{
  "horizontal_flip": true,
  "encoder_norm_position": "pre",
  "init": "torch_default",
  "eps": 1e-06,
  "batch_size": 64,
  "weight_decay": 0.0
}
Rows from block 1 of the decoder, named by matrix and row number. Rows with one number belong to one attention dimension. Each number is 128 + 32 x the weight over its row's rms, rounded and kept within 0 to 255. All counts start at 0. After the name is the row's rms in percent of the matrix's.
# q: attention query (decoder.1.attn.q.weight, 128x128), inputs 64-127
# k: attention key (decoder.1.attn.k.weight, 128x128), inputs 64-127
q.39 101 [124 157 116 151 129 127 139 171 161 110 115 149 119 148 131 146 116 155 185 109  86 170 101 139  99 168 140 185 171  78 110 148 100  78 113 100  93 117  91  96 152 142 143 130 114 152 108 111 137 121 144 150 109 125 136 149 149  87 121 123 158  60 141  91]
k.39 104 [ 83 156 105 134 144 162 160 168 145 120 122 112 124 166 153 142  80 131  95 100  84 183 123 124 103 155 158 156  98 101  99 173 118  89 105 107 111 127 127 102 175 124 134 156 112 156 114 183 130 150 100 109 144 145 176 141 152 122 100 139 122  87 193 114]
q.40 112 [142  84 122 105 152  91  87 142 130 177 134 103 168 173 133 102 107 104 104 116 111 112 194 165  46 146 101 134 184 171 154 111  88 159 112 141 109  98  90 109 154 163 126 171  84 144 115 150 143 123 147 146 104  58  96 149  74 144 172 184 119 103 132 157]
k.40 107 [146 121  99 100 147 136  95 148 135 158 161 120 115 157 149 141 101 114  75 170  91 103  82 135 129  94 147 128 114 159 158 126 144 174 145 111 106  68  60 103 144 131 158 128 148 156 137 209 111 158 151 134 140  69 146 187 144 152 146 151  97 134 121 110]
q.41 099 [159 108 193 219 198 145 154  99 104 122  86 110 111 128 138  89 122 122 173 112 150 104  93 190  87 164 149 164 169 119 137 109  53  95  86 162 169 161 187 164 134 141 167 184  76 122  78 137 160  53 192 154 143 133  94 164 136 168 134 183 104 139 139 108]
k.41 107 [177 157 182 165 164 194 134  76  92  98  96  87 108 153 138 138 100  86 114 130 139 129 115 122 117 136 178 167 116 141 164  76 114 117  94 164 194 190 147 178 177 138 165 158 133 171 114 166 153 134 114 138 138 170 188 172 139 150 148 137 118  97 161  84]
q.42 105 [109  87  81 147 178 181 178 140 160 149 162 143 126  76 138 104 121 102 103 121  91 109 159 124 104 130 163  76 123 191 173 199  88 184 102  59 106 133 119 127 141 117 148 163 157 134 119  90 125 105 171 128 145  98 112 154  84 168 117 164 103 153 146 185]
k.42 105 [102 105  86 162 241 212 174 142 136 114 143 129  93 124 104 129 136 151 129 163 101 126 135  90 132  93 138  99 115 160 152 124 130 177  28  44 130 117 179 177 151 141 161 168 132 117 102 154 126  97 145 112 117 107 172 165  85 130 101 132 102 125 110 144]
q.43 114 [110 127  99 113 110  84 123 144 120 191 149 166 130 111 138 119 160 158 125 134  55 124 170 171  80 103 122 196 206 117 134 124  88 148 113  95  48  89  74  91 150 153 149 153  55 140 106 154 203 135 152 153 119  92  78 158 107 122  98 128 100 121 134 160]
k.43 107 [109 115  45  98  89 158 135 134 130 148 193 120 100 127 163 108 142 132  59 140 104 132  69 120 136  97 122 155 106 163 103 143 191 208 120  81  90  34  91 128 144 130 155 161 140 165 109 198 185 143 108 116 101 111 163 206 113 140 145 109  92 145 131 111]
q.44 098 [166 147 192 164 170 140  80 106  76  78  77 111 102  77 169 111 152 171 154 138 122 141  99 166  89 127 113 206 141 103 159  87 107 123 126 142 168 137 147 144 164 149 104 150 111 149  91 153 173 140 164 176  98 131 140 156 117 136 146 148  92 108 158 126]
k.44 099 [169 143 205 123 123  84  95  97  60 158 116 110  90 136 134 178 189 158 127 138 192 124  83 127  99 112 106 165 161  92 166  81 140 105 127 227 199 170 141 132 111 125 160 179 116 181 159 175 142 182 111 154 127 121 158 152 140 122 159 140 151 120 146  98]
q.45 097 [115 116 148 128 130 125  72 155 131 121 115  68 127 166 138 142 111 124 122 160  85 126 182 116 132 157 126  82 135 158 152  78  79 137 169 113 123 116  99  60  94 133 136 154 111 128 113 157 124 155 146 131 133  91 120 142 125 161 142 163 159 124 112 150]
k.45 100 [156  91 139 100 135 123 114 156 143 170 163 105 122 159 150 104 127 137 137 108  52  95 123 105 138 161 130  94 143 118 113 101 108 141 156  81  97  81 117 121 121 150 180 138 138 120 112 186  87 111 151 117 113 115 105 157 160  94 150 128 152 130 101 105]
q.46 104 [ 89 108  84 103 202 131 206 157 128 141 136 129 111 144 134  66 104 122  63 102 111  91 146 116  80 156 131  79 107 193 160 183 107 150 116  43  84 111 133  92 103 153 117 158 149 134 113 158 146  89 155 146 163 116 148 155  68 153 113 162 163 173 106 180]
k.46 097 [ 82 104  53 121 209 169 164 123  98  90 158 137 152 104 153 101 124 136  98 122 113 146 123 128 135 129 167  63  71 136 116 139 164 160  46  21 145 116 133 169 131 150 174 160 161  98 144 158 138 120 114 141 122 160 123 121 119 110 102 110 121 165 169  82]
q.47 126 [134 211 145  76  51  93  84 142 131 151 116 160 177 125 103 161 132  99 152 140 146  89 199 140 100 101  91 153 164 160 108 124 102 149 170 209 108 109  85 114 123 138 115 138  43 137 164 125 146 146  96 147 142 152 102  85 161 169 172 148 166 123 155 142]
k.47 124 [121 214 103  48  38 125  97 150 164 144 143 159 148 164 118 169 136 112 120 136 100  94  99  86 112 127 103 170 155 131  85 106 164 168 180 176  91 111  56  84 128 138 125 109 125 147 138 162 106 166 125 138 147 146 150 129 132 137 156 104 164 118 136 118]
q.48 095 [ 80 128  97 148 148 199 165 129 110  97 173 123  76 107  95 155  71 119 112 101  92  98 134  81 130 186 150  72 136 138 114 175  89 113 109  39  89 155 121 147 172 111 122 135 139 161 130  74  97 111 131 134 120 127 159 105 126 135 133 116 131 135  76 171]
k.48 093 [ 94 106 109 171 214 205 132  87 110  61 104 125 105 105 168 126 134 104 120 151  96 115 132 132 140 127 192  94 118 153 146 155  89 124 106  42  98 157 203 137 199  97 105 151 187 100 119 150 135  75 119 117 123 126 143  96 155 115 141 100 102 162  76 124]
q.49 097 [163 129 108 153 133 163 113 108 120 125 112 132  85 174 111 130 103  88 156 131 129 115 147 106  50  96  83 134 112  54 115 223 182 101 118 112 144 181 123 200 144 137 136 111 145  97  86  90 103  78 124 126 144 140 170 115  58 110 102 102 108  62 102 127]
k.49 102 [114 159 111 130 150 168 130  70 100  82 115 155 140 171 123 139 142 144 150 133 105 109 130 179 102 153 172 115  95  83 105 135  78 145 103  93 116 149 176 174 152 151 137  87  51 120  94 152 172  85 139 142  96 126 121 159 171 144 173 185  73  95 172 150]
q.50 108 [102 105  93 140 100 160 162 151 132 122 123 165 135 182 115 130 116  94 114  78  96 138 143 204 146 116 115 201 171  88 128 141 105 182 105  94 101 108 105 183 145 145 135 135 177 140 162 128 126 131 125  95 158 134 151 162 155 137 160 161 120 158 126 181]
k.50 104 [ 99  88  88 124 122 133 117 136 137  93 113 108 106 103  94 128 183 132 115 121 183 102 157 135  97 119  45 175 149 168 106 143 185 145 119 124 129 134 115 148 110  71  95 123 159  91 112 138  96 154 105 117 135 123 158  99  92 124 110  92  76 142  95 144]
q.51 094 [122 119 156 126 103  91 123 116 134 126 128 172 139 176 139 145 129  65 141 105 214 133 136 153 156  84  76 133 118 119  90 115 159  76 122 167 146 173 119 145 147 139 109 104 116 108 140 150 134 118 116 134 143 149 200 140 180 123 157 164 128  94 158 131]
k.51 089 [160 164 193 109  57 110  72  96 116 108 108  73 134 184 142 124 134 108 145 168 149 119 160 167 122  96 130 137 133 112  95 130 130 126 208 187 165 180  90  84 104 138 103  57 143 114 132 138 152 131 114 107  98 115 184 125 197 129 158  94 126 107 105 117]
q.52 096 [109 139  76  69  81 171 170 144 187  93 200 130  93 129 169 167  75 129  96 167 109 177 104 138 153 113 106  96 170 146 138 140  89 176 125 122  90 119 107  84 150 135 124 138 157  95 153 155 118 112  51 129 112 123 154 148 148 151 136 114  83 160 165 149]
k.52 091 [119 124  64 102 125 133 161 142 185 119 165 143 139 176 182  75 146  81 149 175 105 176 131 163 101 149  71  89  96 181 116 154 111 172  82  65  83  85  83  91 158 127 143 126 196  53 125 102 113 103 102 127 115  81  99 102 143  88 146  81  89 125 131 186]
q.53 108 [ 96 129 148 170 125 168 102 110 142 112 135 148 119 135 159  88  81 143 126 108  92 151 132 217  95 145 135 199 136  70 164 105  90 142 124 123  70 102  86  71 164 151 181 167 186 164 113 163 184  83 134 133 139 145 112 119 171 132 105 129 135 146 133 106]
k.53 101 [133 113 127 165 171 106 119 139 153 120 120 156 147 135 128 141 115 109  88 134 214 159 105 124 141 152  75 165 120 118 110 182  94 116 159 113 125 134 136  78 100  84  99 129 186 111  92 114  77 120 117 107 111 131 184 130 117  66  78 111 101 138 138 104]
q.54 097 [195 164 112 122 160  74 153 109  84  80  95 127 128 100 102  93 125 139 111 112 178  90 127  94 110 138 117  80  97 129  78 182 150  68 118 150 143 166 179 156 134 112 128 110  76 140 109 102 135 132 101 107 111  72 119  94 106 131 157 113  83 104  91  64]
k.54 103 [149 185 158 148  89 164 119 125  99 161 100 171 125 141 144 106  80 157 124 101  56 109 136 170  70 128 155 126 136 107 160 151 122 112 106 145 139 141 140 163 212 199 200 137  61 172 169 181 182 111 155 112 172 141 125 171 139 156 158 192 142 105 154 130]
q.55 081 [ 79 142 157 150 113 152 143 127 151 138  79 155 120 157 139 188 126  93 131 126 156 167  98 142 134 143 131  81  87 128 146  93 126 113 102 135 103 108  90 102 118 137 108 101 134 159 182 105  78  93 146  86 152 205 182 112 143 114 155 110 164 146 131  95]
k.55 087 [ 98 136 167  95  81 109 146  89 120 109 137  88  91 114 138 155 130 131 129 178 151 100 146 110 100 118 128 138 166 139 141 158 151  62 164 117 149 140 117 108  88  93 118 140 202 123 141 137  39 159 108 133 146 171 161 123 135  69 106  60 153 155  89 185]
q.56 092 [ 96 208 115  92 104 141 132 120 136 122 133 131 127 125 110 176 156 144  92  81 122 158 103 152 126 105 166 143 140 176  88 178 121 116 158 129 104 143 113 138 141 141 144 106  46  81 107 138 107 101  64 100 107 157 139 113 112 125 139  73  72 134 134 110]
k.56 090 [ 78 182 144 121 144 154 185 148 144 101 120 113 141 166 132  88 152 101 157 111  51 178 148 192  77 138 165 140  98 109  83 182 114 156  82 106 109 114  98 116 165 161 154 114  89 117 158 166 131  92  83 133 125 127 106 110 153  78 128  97  73 102 141 167]
q.57 108 [146 101 144 200 130  92 130 146 144 125  69 130 118 178 135 154  79 111 120 151 131  79 164 148  91 134 130 111  79  88 135 158  85 102 115 133 185 174 137 164 185 178 151 154 158 134 151  92  87  75 159 121 140 160 166 130 158 160 166 174 181 144 155 176]
k.57 093 [152 142 153 179  93 100  96  73  60 111 132 111 114 103 104 131  82 142 181 164 178 104 134 112 136 141 113 117 149 134 130 124 136  84 158 153 215 179 185 164 125 116  97 133 138  79  47 154  94 151  86 133 155 146 179  94 105 134 122  83 129 156 118 151]
q.58 107 [ 97 148 108 142 113 104 135 153  93 155 137 107 124 148  97 175 147 118 150  95 157  87 174  62 149 100 160  69 107 120 168 132 109 160 124 124 131 151 104 144 114 142 120 149 183 157 136 178  89 103 133 115 175 221 126 175  93 147 135 127 177 189 144 176]
k.58 106 [122 144 119 112 159 143 143 100  61  39 137 151 137 121 132 167 141 109 110 115 183  71 172  55 172 122 117  77 119 119 113 132 170 138 136 117 144 163 136 122  52 125 142 133 126  73 126 104  81 147 140 133 163 161 114  82 125 120 113 120 151 139 107 150]
q.59 097 [112 156  82  51  87 175 142 133 140 102 144 105  94 115 113 122 163 147 148 162  84 175 114  81 189 125 110 143 199 150 149 137 131 171 162 101  62  66  85 105  75  87 149 110  90 117 112 128 115 184  94 129 145 130  99 139 127 106 100 111 118 188 116 112]
k.59 094 [ 98 120  15  90 140  97 170 169 149 146 172 191 142 114 152 104 164 126 140 110 104 177 132 101 130 104 111  98 126 137 180 150 152 159  80  74  81  75  82 136 153 104 159 127 112 161 135 135 120 145 153 135 135  86 116 158 124  95 109 106  92 119 140 165]
q.60 092 [133  93  85 147  94 110 120 136 103 170 182 103 133 142 131 161 147  89 145 211 142 121 122 121 121 102  55  65 122 108 167 109 158 119 119  97 130 115 123 158  71 107 130 139 122  79 145 147 126 157 118 155 114  87 105 171 118 149 154 113 129 127 128 128]
k.60 103 [145 115 106 114 124 149 113 121 135 184  98 134 110 135 146 132 154 130 134 136  85 110 141 137 131  91  89 104 121  99 139  95  98 115 137 103 135  64  97 140 118 164 153  97 103 135 167 160 140 137 152 123 138  51 100 178  93 136 190 183 112 133 113 104]
q.61 088 [129 126 138 143  81  37 161 135 103 119 126 136 150 132 138 114 153 101  99 142 188 148 101 116 195 140 117  82 151 187  85 108 174  60 149 201 121 175 162 126 118  99 118  96  66 105 129 165 142 161 119 135  96  90 153  86 158  97 168  90 111  96 139 123]
k.61 092 [134 191 177  81  92  82  87 132 124 218  92 122 142 148 126 155 123 100 148 124 105 128  94 125 113 104 175 121 140 146 184 124 120 122 134 173 116 157  69  89 145 171 151 111  69 209 142 154 175 126 117 106 163 155  95 137 188 128 147 148 159 114 165 118]
q.62 097 [ 84 138 126  89 181 115 204 132 101 116 147 113 129  96 107  93 113  97  85 124 135 121 150 111  72 109 170 175  92 146  88 192 125 168  97  81 104 116 119 168 153 150  92 128  89 128 110 102 153 109 145 115 175 186 108 127  79 152  85 146 180 151  93 196]
k.62 102 [ 79 138 144 165 188 151 193  95 114 109 141 130 122 110  92  97 120 117 149 101 191 140 147 115  97  99 117 114 135 161  92 155 159 173  77 114 124 168 138 189 118 135  73 178 123 113 108  74 116  98 110 119 168 182 134 107 114 107  96 138 139 176  81 157]
q.63 106 [ 91 163 146 106  76 156 144 101 133 136 133 196 116 180 109 143 120  78 159 127 181 151 119 140 195 100 104  71 161 135 126 118 118 151 120 154 178 128  81 138 125 142 132  94 165 130 162 132  85 157  73  96 117 166 138 176 175 146 170 156 125 141 140 110]
k.63 100 [153 125  88  68  91  79 124  86  99  66 172 118 122 156 174 122 117  98 141 115  98  72 181 159 131 120 104 106 166 139  78 157 147 139 187 178 146  96 111 136 148 122 144  81 197  89 126 175 122 170 154 145 144  79 149 113 136 123 142  83 114 131  55 170]
q.64 094 [159 114 121 178 144  83 107 141 124 119 142 132 119  71 163 123 175 176  67 163 129  99 121 164 143 106 108 201 144 108 159 115 156  99 140 157  95 149 176 115 115 134 111 109  20 123  99 148 148  69 149 135 129  89  93  74 105 130 128 110 159 156 157  76]
k.64 106 [119 146 170 183 141 101  98 161 152 186 140 144  96 150  91  92  85 117  82  99 167 148  87 129 131 115 141 161 175 152 164 118  72 154  76 126 101 139 116 117 114 189 162 182  33 194 205 134 153 145 105 111 135 153 152 132 149 181 168 186 169 104 204  85]
q.65 094 [ 71  93  40  60 148 147 143 167 162 159 196 150 118 146 119  67 100 111 111  70  71 187  83 158 120 137 106 155 167 131 154 155 157 194 108  75  60  61  98 131 117  98 109  81 115 130 118 125 101 115 117 147  90 126 157 168 113 118 124 107  95 105 111 171]
k.65 109 [ 60  92   9 116 136 144 175 155 207 116 166 137 163 132 152  75 164 104 142 112 123 180 116 177 156 103  83 160 109 120 101 204 143 167  99  86  84  49 114  91 150  89 126 106 148 115 131 131 152 107  91  91 114 125 147 129 127 104  72  88 111 130 113 164]
q.66 093 [115  79 141 130  98 103 106  90 174 148 138 190 150 123 179 139 114  80 108 138 157 166 174 162 136 146  96 153 126 140 164 114  66 108 125 116 130  79  84 125 114 144 100 103 137 154 110 166 136  93 145 111  96  97 169 160 145 161 126 168 194 157 177 160]
k.66 090 [102 103 118  90 124  78 117 114 114 108  75 110 165 104 120 164 150 128 104 146 146  74 113 116 138  99  62 134 107 121 122 160 118 167 157 111 173  87 101 122 105 111  89  64 175  87 101  68  80 131 134 129 133 100 110 111  95 120 139 136 125 148 118 127]
q.67 104 [ 94 188 155  61  57 134  91 122 164 146  93 106 147 185 131 171 137 141 153 106 107 121 138 113 114  86  95 161 164  94  97 104 123 133 144 149 121 115  89  61 109 137 129 132 122 123 160 141 131 157 100 136 121 161 125 125 192  93 131 124 167 139 151 103]
k.67 111 [ 97 189 159  82  52  92  91 145 184 146 112 145 160 164 125 155 147  95 137 109 101 116 109 135  97 136 128 134 128 128  98 160 141 135 213 139 108 118  54  80 125  97 138 114 168 111 120 136 114 149 146 111 147 132 123  86 147 109 115  73 154 117 110 151]
q.68 086 [149 151 207 181 127  91  64  89 100 169 126 114 179 145 102 120 170  97 137 188 166 184 100 110 127 109 111 177 169  76 144  81 131  93 148 192 161 167 145 147 149  97  84 127  85 159  95 106 112 109 116 126  84  97 111 141 168 164 157 105  78  95 113 107]
k.68 092 [162 117 208 127  60  93  85 105  93 126 115 129 134 139 145 143 115 119 141  99 124 137 102 178 121 113 162 167 179  90 112  91 127  98 144 210 182 136  75 100 152 144 146 126  69 142 123 141 189 176 118 156 112 106 132 130 157 167 158 192 123  96 126 115]
q.69 091 [113 147 100 116  96  94 164 136  75 133 131  94 129 103  94 164 150 166 148 130 109 133 109 106  90  74 136  93 139 107 113 146 166  94 148 146  85 172 109 159 127 103 150 151  74  87  90 140 142 157 146 147 113 156  82 115  69  93 152 146 157 127  99 130]
k.69 084 [ 96 154 167 122  88 172 149 151 121 127 157 110  97 129 134 123 149 136 145 139 107 199 128 112 106 118 182 158 167 131 100 141 126 103 106 104  82 168  96  91 142 169 140 161  74 172 184 173 179  94  75 100  93 135 176 159 144 135 149 171 163  93 164 138]
q.70 088 [149 126 199 126 120 141 137 136 171 141  98 163 130 205 173 133 112  54 140 157 153  81 126 198  85  95 153 158 111 100 141 102  98 122  87 153 183 114  78 115 176 159 134 163 193 142 118 117 137 100 140 113 122 142 134 127 183 161 114 126 106 146 132 174]
k.70 091 [143 142 167 155 141 128 105 108 145  97 134 120 154 147 125 120 140  78 125 152 168  64 139 145  85 137  80  91  91 165 134 168 154  91 191 122 164 154 147 112 102 113 108  45 204  81  50  87  86  85 122 100 156 101 155  84 130 108 135  86 135 127  77 165]
q.71 088 [147 193 130  81  61 108 119 120 137 113 123 137 191 124  88 191 170  82 158 183 142 118 178 147 162 108 106  96 136 156  97 115 164 130 193 200 151 121  98 120  84 100 148 114 165 127  99 163 135 178 145  86  73 120  79 110  82  86 176  84 114  93 135 103]
k.71 089 [145 184 117 108  23  97  76 159  99 110 178 113  93 113 135 178 138 129 128 124  92 114 149 135 157  86 128 114 157 156 133  75  83 179 188 169 125 116  65 126 140 163 141 134 109  94 164 134 169 157 109 176 129 120 104 170 156 150 186 127 150 161 147 129]
q.72 086 [104 136 162 175 187 115 173 111 120 118 146 140 113 155 114 122  53 190  97  84 169  96 152 108 139 147 169 114 114 167  89 168 131  99  71  77 114 192 181 116 121 104 143 136  87 130 110  86  96 131  93 139 103 144 150  89 150 144 107 117 164 136 118 139]
k.72 089 [ 86 141 163 166 190 187 128 129 155 109  84 124 112 117 147 124 140 150 148 108 124  92 128 139 102 163 219 133  96 183 129 198  67 103  54 115  99 185 148 182 164 167 123 107 128 131 109 150  84 120 136 141 150 158 172 117 116 148 166 124  97 113 129 160]
q.73 098 [ 91 172  68  63 107 115 145 159 144 105 102 117 140  71  71 112 111 116 145 136  81 154 132  90 196 140 136  58  89 121 117 109 150 167 111  85  79  88 154 139 127  91 105 113 166 124 116 166 115 167 113 121 154 171 116 109 136 120 120 106 145 114  93 137]
k.73 096 [122 119  43 123 108 126 177 193 118  95 155 112 143 108 150 145 112 144 126 152 114 132 125 130 120 125 151  84 121 129 124 132 175 188  87 132  91 127  95 128 121 108 138 180  84 114 166 110 100 155 121 109 136 184  87 152 111  94 110 105 102 166 100 125]
q.74 093 [188 124 133 151  90 150  96  84  90 115 108 144  94 123 125 139 154 114 126 162 151 117 155  76 149 137 107 134 135 179  96 159 112 134 166 141 167 140 139 101  77 138 114  86 126  81 108  81 114 136  72  95  66  59 132  77  70 162 145 149  72  90  93 104]
k.74 093 [134 148 138 131  74 178  69 148 140 142 145 132 100 114 106 137  72 130 123 168 129  97 133 107 118 149 153 145 193  97 140 106  81 129 168 104 181  73  93 148 147 188 144 167 105 170 164 176 156 137 155 177 115  88 114  94 155 174 153 198 147 105 141 112]
q.75 098 [146 140 119 157 116 123 102  73 142  84  79 124 149 102 115  94 109 143 124 167 104  88 117  99 104 133 102  97 117 117  65 173 166 143 113 107 102 166 194 156 128  97 125 110 127 130 123 100 131 106  70  79  91 131 134  98 122 135 160 132  47  47 111 125]
k.75 107 [148 146 130 145 158 158 114 132 142  97 146 190 123 131 148 118 102 125 165 122  84  94 135 161 106 143 175 123 132  69 111 148 125 138 129  75 126 103 135 139 156 181 164 163  65 109 187 171 154 129 100 184 120 127 127 122 154 173 169 214  98  93 151 135]
q.76 092 [153 171 129 132 136 112 147 144 166  87  91  62 155 128 169 135 151 118 156  91 163 166  98 221 135 152 142 169 121  72 144 115 152 146 109 180 134 101 152 169 139 142 132 105 136 139 160 153 152 141 143 169 125 169 139 141 171 140 131 144 136 105 152 115]
k.76 082 [149 168 171 131 103 107 172  89 139  84 138 101 165 100 159 142 113 158 163 112 171  99 133 143 160 138 120 164  76 104 117 132 145 102 156 178 153 140 158 152  93  36 109  99 187 118  99 109 117 139  95  84 155 149 109  78 107 118 105  76 127 148 143 104]
q.77 086 [ 87 117 156  98 161 164 163 170 107 126 130 156 111 166 112 163  89 197 181  57 119  98 124  86 137 160 194  67 117 118 117 138  91 155 140 120 166 154 150 122 114 110 119 161 144 135 117 157 108 133 182 143 180 196 139 156 184 149 117 166 162 178 120 110]
k.77 093 [107  88 141 155 161  89 164  87 103  66 110 159 133  96 150 192 162 123 111 132 130  99 147  99 113 134 145  89  83 153 133 148 132  92 145 110 145 169 187 161 135  86  94 110 169 106 109  71 112 105 156 101 146 160 137 132 112 131  95  97 116 157 100  81]
q.78 099 [109 112 103  75 115 129 127 108 159 146 198 132 141 116 136 107 182 112 113 144  77 149 117 103 100 142  74 164 150 163 155 150 100 180 152 116  63  77 108  66  76  99 109 109 121  91  91 133 112 123 105 128  82  67 109 135 115 103  81  98  77 131 105 150]
k.78 099 [102 112  45 120  89 164 137 182 178 159 185 164 120 122 145 120 103 126 116 126  51 135 102 138 110 144 119 123 166 136 158 148 104 176 127 103  92  23  78  63 127 172 161 118 116 151 178 170 173 152 151 139 114  81 109 143 115 113 161 130 114 119 167 155]
q.79 090 [158 181 104 148 117 113 164 117  94 144 134 143 114 141  91 143 123  81 156 132 165 143 153 172 134  55  79 130 108  85 121 102 202 141 130 140 138 153 171 198 112 119  97  75 151  97 133  99 145 123 119 115 126 141  90 141  89 151 176 112 102  99 147 113]
k.79 098 [108 168 120 150 102 171 139 153 111 113  98 126 109 111 145 153 158 172 150 103 128 141 124 137  99 128 142 146 181  99  94 110 135 167 131 139 157 122 161 180 134 121 107 171  98  98 152 153 161 138  67 166 159 126 156 155 128 135 164 149 122 145 142 155]
q.80 087 [ 74 141 139 111 180 161 177 101 169 147 137 144 134 110 120  81 125 114 116  76  92 146 116 111 191 186 141 154 125 167 162 122 109 143  98  95  67  67 142 142 182 135 143 112 182 152 148  96 101 178 135 110 167 134 136 108 159 119 131 160 159 197 152 108]
k.80 090 [ 88 138  94 120 132  85 158 174 111 142 137  92 158  66 154 115 116  97 136 137 138  90 164 130 191 158 126 111 120 136 100 151 182  91  87 106  98 140 155 136 117  61 118 154 201 102 123  79 114 167 135 151 144 144 110 120  69  85  74 108 160  93  86 163]
q.81 080 [ 68 149  29 134 186 140 153 106 154 103 152 163  78 132 109 134 127  96  82  77 112 125  59 127 129 134 112 141 128 122 113 208 138 177 157  59  40  97 102 140 110 134 116 126 150 107 154 139  94  92 120 103 105 125 107 112  92  56  86 161 135 149 143 179]
k.81 079 [101 114  33 130 166 107 188 117 187 130 172 127 157 104 130  81 110 159  95 150 132 131 123 172 127 147 116 134 103 106 128 170 123 200 109  22  48 119 136 109 162 144 165 150 169 112 162 140 147 128 131 106 111 150  98 148 126  92 149 120 101 122 146 142]
q.82 103 [123 111 114  96 149  98 155 108 114 107 100 174 128 149 145 100 150  70 118  85 125 134 170 133 134 157 141  95 109 184 133 139 104 118 115 152  87 163 149 131 130 151 137 129 108 143 123 124  96 126 172 116 130 149 136 178 142 139  89 134 125 165  89 155]
k.82 094 [ 91 124 125 134 120 141 154 139  75  75 131 110 153  74 126 115  98 123 156 101 159  91 106  96 151 134 167  98 139 139 129 167 142 107 134 114  85 126 148 158 139  81 103 105 151  71 138  95 132 110 180 121 131 155  88  87 140 101  88  92 164 136 117 146]
q.83 103 [119 124 146 132  96 140 116 139 140 127 118 109  97 180 184 157 122  54  88  82 135 143 109 165 100  94 146 199  84  95 153 126 147 152 109 161 140 126  82  79 124 180 136 154 161 171 151 143 156 101 138 178 162 149 165 144 144 129 123 120 178 156 160 147]
k.83 102 [157  95 110 132 126  98 159 102 143 122 114  71 132 113  88 136 162 107 100 125 203  84 113 135 140 146  60 133 120  98 122  94 133  92 174 181 136 115 131 100  39  50 125  83 184  72  86  99  93 135  99 132 145 108 158  93 149  66 122  58 108 116 105 156]
q.84 089 [173 120 147 103 128 143 122 166 157 134 100 144 104  92 112 141 150 147 137 173 162  98 113  61 181 147  89 136 137 100 132  75  96 134 158 170 154 116  98 141 116 119 146 165 127 133 142 153 158 182 174 152 122  95 135 104 117 139 183 115 113 135 167 132]
k.84 087 [171 113 168 161  66 140  91 121 139 186 144 105 105 110 167 134 118 137 125 125 110 115 140  87 154 154 134 152 163 136 189  51  89 122 183 135 164 142  82  86 105 162 162 123 109 160 145 133 121 113 147 134  92 119 150 108  99 173 174 164 121 153 122  98]
q.85 119 [ 71 102  74  94  98 146 124 179 166 169 145 138 121 121 144  87 149 209  81 129  86  93 159  69 115  99  67 167 146 131 131 135 137 181 112  67  57  43  97  97 103 105 148 114 152 118 140 120 146 150 147 122 132 102 138 146  90 118 119 129 131 180  78 165]
k.85 110 [ 96  83  17  82 143 127 163 195 177 145 161 129 124 129 154 103 176 136 105 111 108 158 148 124 165  85  70 146 149 153 105 174 141 158 156  67  76  22  75 121  82 102 110 111 141 119 143 126 120 135 157 112 113  65 105 187 105 110 123 134 110 138 118 144]
q.86 111 [ 86 176 125  89 111 165 141  78 150 153 146 194 157 200 167 127 115  48 150 100  97 145 136 200 119 135 141 138 159 146 145 126  81 148 137 136 133 121  53 146 185 146 146  80 173 149 124  90 115 165 117 136 139 118 159 183 179 127 152 114 160 184 126 173]
k.86 103 [ 99 164 111  72  86 107 105 156 136 126 120 107 159 129 116 126 153  80 149 148 133 132 166 167 130 131  98 114 127 152  78 178 139 120 158 127 144  95 119  97  97  54  93  91 198  97 112 130  70 142 105  99 148  80 113  94 116  77 103  49  97 101  54 185]
q.87 100 [134 127  97  76  96 101 125 167 123 155 121  60 124  96 125 132 181 218 104 173 150  83 146  64 130 137  82 146 190 146 119 110 128 154 167 184 148 109 135  95  80 103  95 144  57 104 184 135 156 188 109 111  88 132 121 128 152 110 108 140 159 160  92 128]
k.87 093 [162 150 125  63  48 118 115 167 139 182 130 143 146 100 122 126 124 100  93 159 116 177 106  92 122  92  84 166 164 151 148 116 168 142 138 121 138  78  56 117 106 168 132 121  60 151 148 119 176 163 135 154 118  88  89 159 109 136 164 152 147 164 131 115]
q.88 113 [138 167 155 104 102 118  92 138 120 164 100  88 171 100 140 138 161  90  76 140 105 198  96 115 120 130 131 183 163 176 129 117 117 154 142 160  65 137  87  59  97 108 103 105  70 155 143 114 125 135 117 122  76 112 127  92 105  75  78  87 121 104 159 105]
k.88 101 [ 98 146 140 110  61 107  85 183 175 165 108  92 156 150 123 123 153 122 105  75  72 162 105 114 133 100 121 173 152 141 149 150 119 164 135 152 115  94  84  70 159 170 137 142  95 178 181 127 192 148 124  93 127 192 136 140 129 129 111 144 167 117 190  99]
q.89 110 [109 142 122  69 107 105  66 155 158 140 161 146 177 177 163 113 128  73 142 150  88 167 117 139 127 190 144 128 106 132 155 145  88  95 154 156  84  92  65 118 155 122 148  91 166 161  88 142  88 170 151 147 125 109 112 101 160 168 166 145 151 163 172 114]
k.89 099 [127 122 135 126 121  67  78 132 127 152 155 134 128 166 148 138 115 111 130 127 105 109 105  90 112 166  91 150 144 158 104 111  89 112 183 142  87 115  78  75 114 114 124 132 142 117 132  93  85 140 117 127 107 133 121 110 107 126  91  86 167 156 158 154]
q.90 102 [117 135 162 130 176 101 129 119 150 123 109 156 133 156 166  81 159  73 102  92 130 178  60 210  83 155 166 207 132 141 155 143 115 130 119  96  85 131 101 147 162 133 106 128 138 183 129 140 145 118 133 161 120 167 177 102 144 138  86 114  93 152 150 106]
k.90 108 [107  85 153 146 163 117 135 161 170 115 122 116 171 112 100  86 136 159 105  79 180 154 118 136 134 123  84 135 125 156  67 145 182 132 151 153 117 175 156 152  97  53 135 132 112  81  97 109  88 161  93 126 105 168 143 108 152  82 123  88 144  82  88 149]